{
  "encoder_arch": "resmlp",
  "decoder_inner_norm": false,
  "eps": 1e-08,
  "grad_clip": 5.0
}
Rows from block 2 of the text decoder, named by matrix and row number. Rows with one number belong to one neuron. Each number is 200 + 20 x the weight over its row's rms, rounded and kept within 0 to 999. All counts start at 0. After the name is the row's rms in percent of the matrix's.
# fc1: MLP up (decoder.blocks.2.mlp.fc1.weight, 768x192), inputs 0-63
# fc2: MLP down (decoder.blocks.2.mlp.fc2.weight, 192x768, transposed), outputs 0-63
fc1.388,080,196,216,204,195,198,188,178,170,214,171,232,202,256,150,177,182,209,206,199,214,189,189,194,161,192,199,192,222,212,186,195,198,233,198,184,215,195,179,231,238,187,239,193,229,193,193,213,193,202,235,161,195,187,163,204,189,193,211,204,197,217,227,154,236
fc1.389,092,166,183,185,212,214,195,224,201,217,207,176,208,245,177,200,205,223,180,187,211,204,194,174,188,180,187,220,207,227,186,191,215,222,180,193,206,154,165,225,211,169,192,191,195,195,223,190,216,192,216,202,220,219,174,233,182,185,221,187,220,217,223,171,223
fc1.390,116,188,224,185,182,176,205,190,186,221,177,202,166,187,193,200,199,202,213,181,236,228,167,154,159,206,198,209,211,199,170,175,178,222,227,158,214,202,227,193,220,193,226,207,205,165,201,208,217,215,225,179,203,203,170,201,191,196,188,202,202,228,182,196,194
fc1.391,132,221,202,202,205,196,199,215,205,205,152,219,207,205,183,215,180,203,204,226,248,203,195,195,178,204,221,238,210,207,156,230,164,210,180,191,190,189,193,206,205,188,205,151,210,219,187,175,212,231,188,201,166,181,214,179,182,170,237,185,188,205,197,185,223
fc1.392,123,213,236,201,190,149,206,192,206,200,198,193,167,241,183,187,180,196,199,181,213,228,207,203,175,179,196,212,198,216,165,188,202,221,209,197,206,205,226,199,235,201,246,211,190,210,198,197,186,220,223,175,186,190,183,175,181,193,197,183,187,234,207,168,236
fc1.393,072,218,202,201,212,183,202,255,196,250,182,189,205,215,182,209,164,218,177,221,213,195,190,188,206,174,183,225,200,212,165,174,221,178,203,204,212,156,220,195,197,159,194,188,208,171,188,200,235,213,218,217,179,174,218,217,198,183,204,204,188,194,198,165,224
fc1.394,044,205,199,209,208,182,219,230,193,238,202,162,185,216,191,220,183,233,185,224,206,219,176,195,182,198,196,209,194,219,191,205,216,187,228,212,193,180,207,215,204,165,214,170,207,186,167,186,212,211,204,202,221,205,224,201,213,158,232,201,215,234,194,149,233
fc1.395,144,181,180,187,190,209,215,201,218,215,190,158,187,197,175,225,217,221,202,183,239,173,181,177,201,190,205,188,207,191,193,182,233,197,199,175,210,212,202,219,196,188,205,183,184,190,189,209,230,219,196,222,189,174,193,194,211,191,208,232,208,205,197,190,202
fc1.396,127,162,209,180,200,191,192,229,189,222,237,193,212,212,196,169,179,209,195,175,207,163,177,184,198,203,159,185,214,152,203,214,210,195,186,180,184,209,205,232,211,158,194,206,183,175,213,213,203,211,209,206,205,189,195,199,192,182,224,180,208,212,234,190,211
fc1.397,139,206,156,234,230,185,199,215,186,211,168,199,215,189,206,240,189,221,180,191,222,195,200,183,213,222,231,195,220,177,199,220,210,184,198,195,142,213,222,205,207,171,187,187,230,202,199,178,195,187,214,209,197,241,224,172,154,184,212,206,204,196,190,181,230
fc1.398,055,228,193,209,213,190,193,252,195,251,194,198,206,229,166,199,161,222,192,211,203,189,182,196,210,185,206,216,202,203,138,206,222,192,207,221,201,156,196,198,189,156,214,163,200,185,173,187,223,210,237,197,197,194,204,198,202,169,220,198,187,225,220,157,258
fc1.399,125,206,187,189,192,216,194,191,188,207,208,196,164,189,178,211,185,205,195,195,224,180,198,184,217,172,205,188,215,180,207,198,203,203,185,179,205,195,185,187,236,191,182,169,196,171,190,184,206,189,205,170,196,204,216,179,208,165,225,200,207,222,215,195,212
fc1.400,063,208,179,202,222,189,186,213,203,226,182,162,194,216,186,231,192,208,188,192,173,174,194,197,196,156,218,214,195,197,181,235,206,187,201,192,157,185,210,171,216,190,188,172,209,184,191,176,190,212,204,198,212,187,202,195,220,175,210,223,200,230,220,200,202
fc1.401,061,235,194,197,223,175,198,256,216,235,182,187,206,238,186,213,190,212,174,239,220,197,187,169,211,165,204,195,192,189,145,193,212,204,208,196,194,181,206,209,200,161,181,166,205,168,186,190,203,213,208,220,204,191,199,207,182,172,215,192,192,215,205,169,222
fc1.402,068,232,186,191,209,183,229,223,195,235,175,188,222,241,173,206,205,214,160,190,203,216,171,203,191,211,188,183,197,179,139,191,192,191,211,207,168,164,218,233,208,189,186,173,209,198,179,161,207,208,219,203,173,192,201,189,198,196,220,210,174,217,196,184,225
fc1.403,067,228,206,202,205,189,202,248,199,235,195,196,199,233,194,210,161,220,158,213,184,219,185,183,194,175,196,176,188,215,158,194,200,183,223,209,179,165,217,218,188,173,186,158,216,159,184,201,225,215,223,230,210,184,203,193,193,188,190,218,181,224,201,174,226
fc1.404,041,210,228,204,191,185,213,221,197,222,203,214,220,202,191,185,210,207,192,251,242,196,169,232,190,210,229,198,224,156,192,208,165,206,192,213,225,204,172,204,210,166,191,188,188,208,224,193,197,218,216,203,184,179,172,209,195,185,207,206,175,200,173,177,254
fc1.405,056,194,192,187,182,170,227,180,209,202,208,185,182,254,186,188,186,209,166,203,216,208,176,194,191,198,229,206,236,205,174,204,192,201,179,249,193,204,168,221,210,179,201,201,204,176,200,181,220,203,204,204,207,216,194,225,211,183,205,212,202,210,226,178,237
fc1.406,137,176,232,214,187,151,246,214,213,216,216,174,198,203,193,194,166,212,178,210,197,235,218,194,200,200,189,203,188,199,206,181,167,194,207,188,228,171,196,210,228,200,216,223,189,177,198,195,246,231,207,246,191,202,192,174,214,208,199,183,191,195,216,165,221
fc1.407,124,177,219,164,193,174,229,202,184,225,200,189,192,178,172,170,213,208,197,175,226,210,184,163,220,187,187,203,210,204,180,183,185,234,214,211,239,206,227,213,220,195,194,203,170,183,222,215,184,213,224,216,204,173,206,200,222,197,235,211,216,238,198,176,222
fc1.408,127,190,178,165,181,181,191,211,181,208,164,215,203,211,202,165,185,191,210,227,204,162,202,228,210,200,198,208,204,179,190,167,205,210,215,217,196,218,198,213,196,169,195,201,197,180,214,227,190,242,214,227,195,173,216,182,195,183,184,215,219,216,209,171,222
fc1.409,030,193,221,185,222,177,198,225,201,220,196,193,216,226,180,206,175,184,188,211,255,166,187,188,186,207,229,203,214,182,205,239,230,220,208,204,225,187,175,186,211,186,181,175,205,175,206,177,197,222,214,191,185,201,152,213,184,179,246,194,226,214,226,164,230
fc1.410,062,205,225,172,244,172,187,216,162,241,208,212,192,218,187,194,183,222,178,196,249,200,193,162,173,191,199,208,213,189,163,186,190,225,205,208,185,214,198,217,236,183,184,196,213,173,206,173,201,195,231,196,216,183,182,201,201,175,228,212,200,236,210,165,249
fc1.411,081,174,208,207,217,174,212,222,231,219,202,209,214,210,166,221,180,227,173,230,216,190,194,182,173,176,192,193,208,200,187,194,203,212,180,191,195,181,163,200,215,187,166,168,221,188,220,205,211,173,196,202,201,199,208,195,183,175,213,212,172,205,203,174,229
fc1.412,069,247,188,194,207,191,210,258,208,228,214,184,222,237,196,222,172,222,156,237,204,191,179,193,197,171,182,212,204,215,175,189,226,183,206,204,181,151,225,207,199,166,196,160,224,165,191,196,215,208,225,241,234,206,197,208,204,172,180,211,176,212,193,193,220
fc2.388,072,161,209,253,225,204,203,162,203,198,215,227,227,207,192,191,195,209,199,205,213,231,228,209,187,192,170,192,141,226,215,191,176,218,217,219,194,230,191,206,234,198,196,223,199,192,215,173,204,202,161,197,206,199,196,201,198,177,207,190,221,185,153,187,195
fc2.389,094,192,225,186,206,202,168,184,219,170,224,198,230,181,202,174,176,173,197,188,181,210,242,162,195,173,219,205,195,198,190,178,185,192,209,178,213,219,175,254,174,210,215,210,215,204,219,206,191,231,211,188,188,199,166,203,160,207,165,139,226,210,197,231,206
fc2.390,119,138,192,184,203,179,183,219,210,193,203,197,183,227,229,214,210,197,166,181,148,192,230,219,178,189,155,198,165,197,197,158,209,170,202,199,210,222,187,194,203,228,195,227,194,215,178,221,231,180,175,178,200,233,202,222,188,203,198,201,220,190,207,197,196
fc2.391,128,185,183,203,214,215,187,215,216,208,220,198,244,198,194,206,204,203,188,194,181,179,197,207,205,190,182,184,198,277,209,207,229,194,235,179,228,203,219,197,221,245,183,214,171,194,205,218,204,190,232,227,231,175,215,209,165,201,205,169,210,196,189,183,209
fc2.392,133,164,216,225,209,194,170,194,207,227,198,206,224,186,216,208,219,199,207,187,215,212,210,194,187,191,209,236,215,190,198,196,191,222,188,198,172,212,220,188,235,207,215,193,210,178,275,179,212,160,171,194,172,187,212,184,204,212,205,216,171,211,164,166,227
fc2.393,077,225,216,204,198,196,221,211,227,233,213,182,225,222,168,213,139,237,212,205,149,169,235,204,194,226,161,168,206,188,179,174,201,168,219,200,183,200,212,208,218,168,241,177,189,172,211,189,200,214,194,165,194,176,221,200,199,180,172,225,164,187,213,160,218
fc2.394,042,230,224,216,192,189,210,191,207,219,208,195,190,202,156,207,172,199,160,193,184,220,198,183,186,202,194,221,192,203,169,181,200,158,203,228,199,196,191,208,220,134,201,194,214,191,181,185,209,205,206,208,241,219,162,232,214,199,192,225,179,215,204,186,209
fc2.395,147,192,245,204,196,204,201,218,194,208,186,199,210,228,223,203,176,180,197,183,179,172,213,175,209,186,219,170,214,204,188,178,178,197,249,163,223,165,181,179,213,211,200,203,204,165,206,217,225,203,232,192,197,187,193,193,201,233,182,197,181,185,210,202,212
fc2.396,128,191,208,197,186,188,174,198,205,176,203,192,192,207,212,182,217,172,209,185,201,184,190,218,186,167,187,202,180,205,190,205,217,190,209,178,194,188,182,173,180,237,212,190,204,200,189,175,199,211,204,202,185,179,210,206,202,219,168,203,187,192,165,192,194
fc2.397,154,224,192,179,213,195,217,226,224,234,215,171,181,202,178,193,202,224,210,172,231,195,185,180,194,200,184,177,209,187,204,237,196,166,189,183,192,169,201,224,245,190,218,198,190,193,177,207,199,196,219,215,224,213,188,204,185,189,212,182,188,201,198,181,229
fc2.398,059,211,210,188,169,190,219,204,207,213,199,191,178,186,171,236,190,230,206,231,174,179,228,204,159,225,167,225,206,200,202,193,209,175,199,187,196,213,191,206,244,172,225,173,187,179,223,193,226,195,171,170,224,205,191,195,214,165,201,237,179,225,229,184,212
fc2.399,120,201,194,202,186,205,208,210,230,202,245,199,191,199,191,194,169,239,186,202,193,167,204,196,175,189,203,186,211,252,211,185,193,182,169,178,216,209,192,199,218,221,206,196,183,165,198,226,224,212,197,185,233,227,198,229,189,174,202,189,190,180,223,171,233
fc2.400,060,223,205,206,194,223,165,198,195,238,219,179,195,197,202,207,197,216,190,225,213,164,186,218,187,200,190,207,218,183,199,172,226,196,192,273,216,181,170,179,210,199,182,194,195,212,209,175,191,243,196,192,218,211,192,214,166,189,207,184,186,177,218,161,236
fc2.401,050,186,159,216,226,211,165,169,182,192,201,208,207,176,200,190,201,192,203,195,194,183,214,199,149,173,207,202,201,176,229,205,228,186,189,192,199,187,234,189,248,195,208,201,186,178,235,207,165,188,181,176,194,186,215,213,233,213,213,200,237,180,208,200,189
fc2.402,055,220,177,191,202,226,186,222,211,229,220,204,169,218,182,210,171,224,184,195,157,196,206,226,170,214,184,229,190,186,188,198,221,184,182,216,160,196,212,179,219,135,237,152,229,162,201,188,201,192,190,174,183,195,213,225,198,177,188,207,190,168,210,191,211
fc2.403,064,234,174,183,218,208,211,216,196,205,237,196,188,226,182,225,200,223,190,197,181,224,175,176,192,199,179,207,196,146,208,209,226,187,219,193,202,184,243,200,189,160,207,163,226,174,210,190,179,168,200,193,174,190,244,219,224,189,207,211,181,176,214,178,209
fc2.404,040,215,206,189,181,215,218,160,196,203,228,212,171,170,204,227,184,205,231,227,212,195,207,192,227,195,200,201,235,222,219,216,198,208,172,187,204,208,179,176,222,222,201,206,204,188,193,199,215,175,193,169,236,195,168,195,200,191,209,209,196,215,253,215,196
fc2.405,052,222,215,148,189,182,195,217,197,245,208,206,194,200,224,171,213,210,208,185,230,175,187,201,217,198,186,214,182,203,203,193,199,233,181,218,208,228,214,225,201,153,199,155,172,196,200,197,184,235,186,193,225,177,218,177,194,216,208,160,190,184,200,215,219
fc2.406,144,211,210,177,224,227,158,169,204,190,179,229,197,196,203,182,220,185,222,178,216,199,215,182,173,174,205,223,183,233,220,227,197,242,196,212,229,200,205,225,196,232,196,178,199,196,184,200,211,180,195,205,233,176,210,210,188,223,201,165,208,205,182,214,181
fc2.407,130,198,174,186,203,232,219,210,195,182,203,209,181,195,218,207,188,170,255,201,234,174,228,231,167,172,200,195,202,198,214,201,165,211,174,206,173,200,161,197,244,208,208,193,201,194,184,200,184,164,190,210,205,193,204,199,173,165,205,188,236,190,170,199,192
fc2.408,126,198,237,211,185,184,246,200,203,200,207,194,168,229,182,206,188,197,193,190,174,204,203,204,194,204,206,231,204,183,184,207,201,195,163,194,210,177,189,189,233,186,202,179,221,182,207,190,213,173,188,190,185,240,204,225,203,188,201,171,200,196,218,189,195
fc2.409,025,230,185,181,205,209,201,225,172,181,205,214,193,175,199,189,239,192,215,176,170,189,220,204,201,173,269,217,208,196,187,191,160,214,194,188,170,256,213,209,201,225,198,211,209,215,207,229,211,188,204,243,202,204,202,191,204,234,166,138,210,219,159,186,199
fc2.410,057,175,167,200,197,188,214,190,198,191,205,196,206,205,208,221,215,185,188,219,197,218,174,212,173,192,229,240,222,210,191,175,226,210,153,204,218,221,166,215,204,236,171,214,217,183,249,180,221,194,162,170,189,187,214,180,200,193,230,205,153,214,221,199,183
fc2.411,079,187,175,167,211,249,201,171,232,168,212,205,195,179,186,187,228,207,230,173,210,183,205,197,219,204,186,206,204,222,211,190,198,232,186,192,214,209,255,192,203,212,186,191,202,207,192,230,207,201,182,234,225,222,171,206,180,183,210,178,214,205,194,239,160
fc2.412,072,227,174,184,228,208,248,213,199,231,216,177,150,217,173,229,207,233,198,219,164,203,201,222,207,164,179,222,188,219,182,184,234,185,218,216,205,169,223,194,221,201,252,186,224,203,167,176,195,202,191,188,176,200,222,220,201,177,186,237,210,219,194,175,214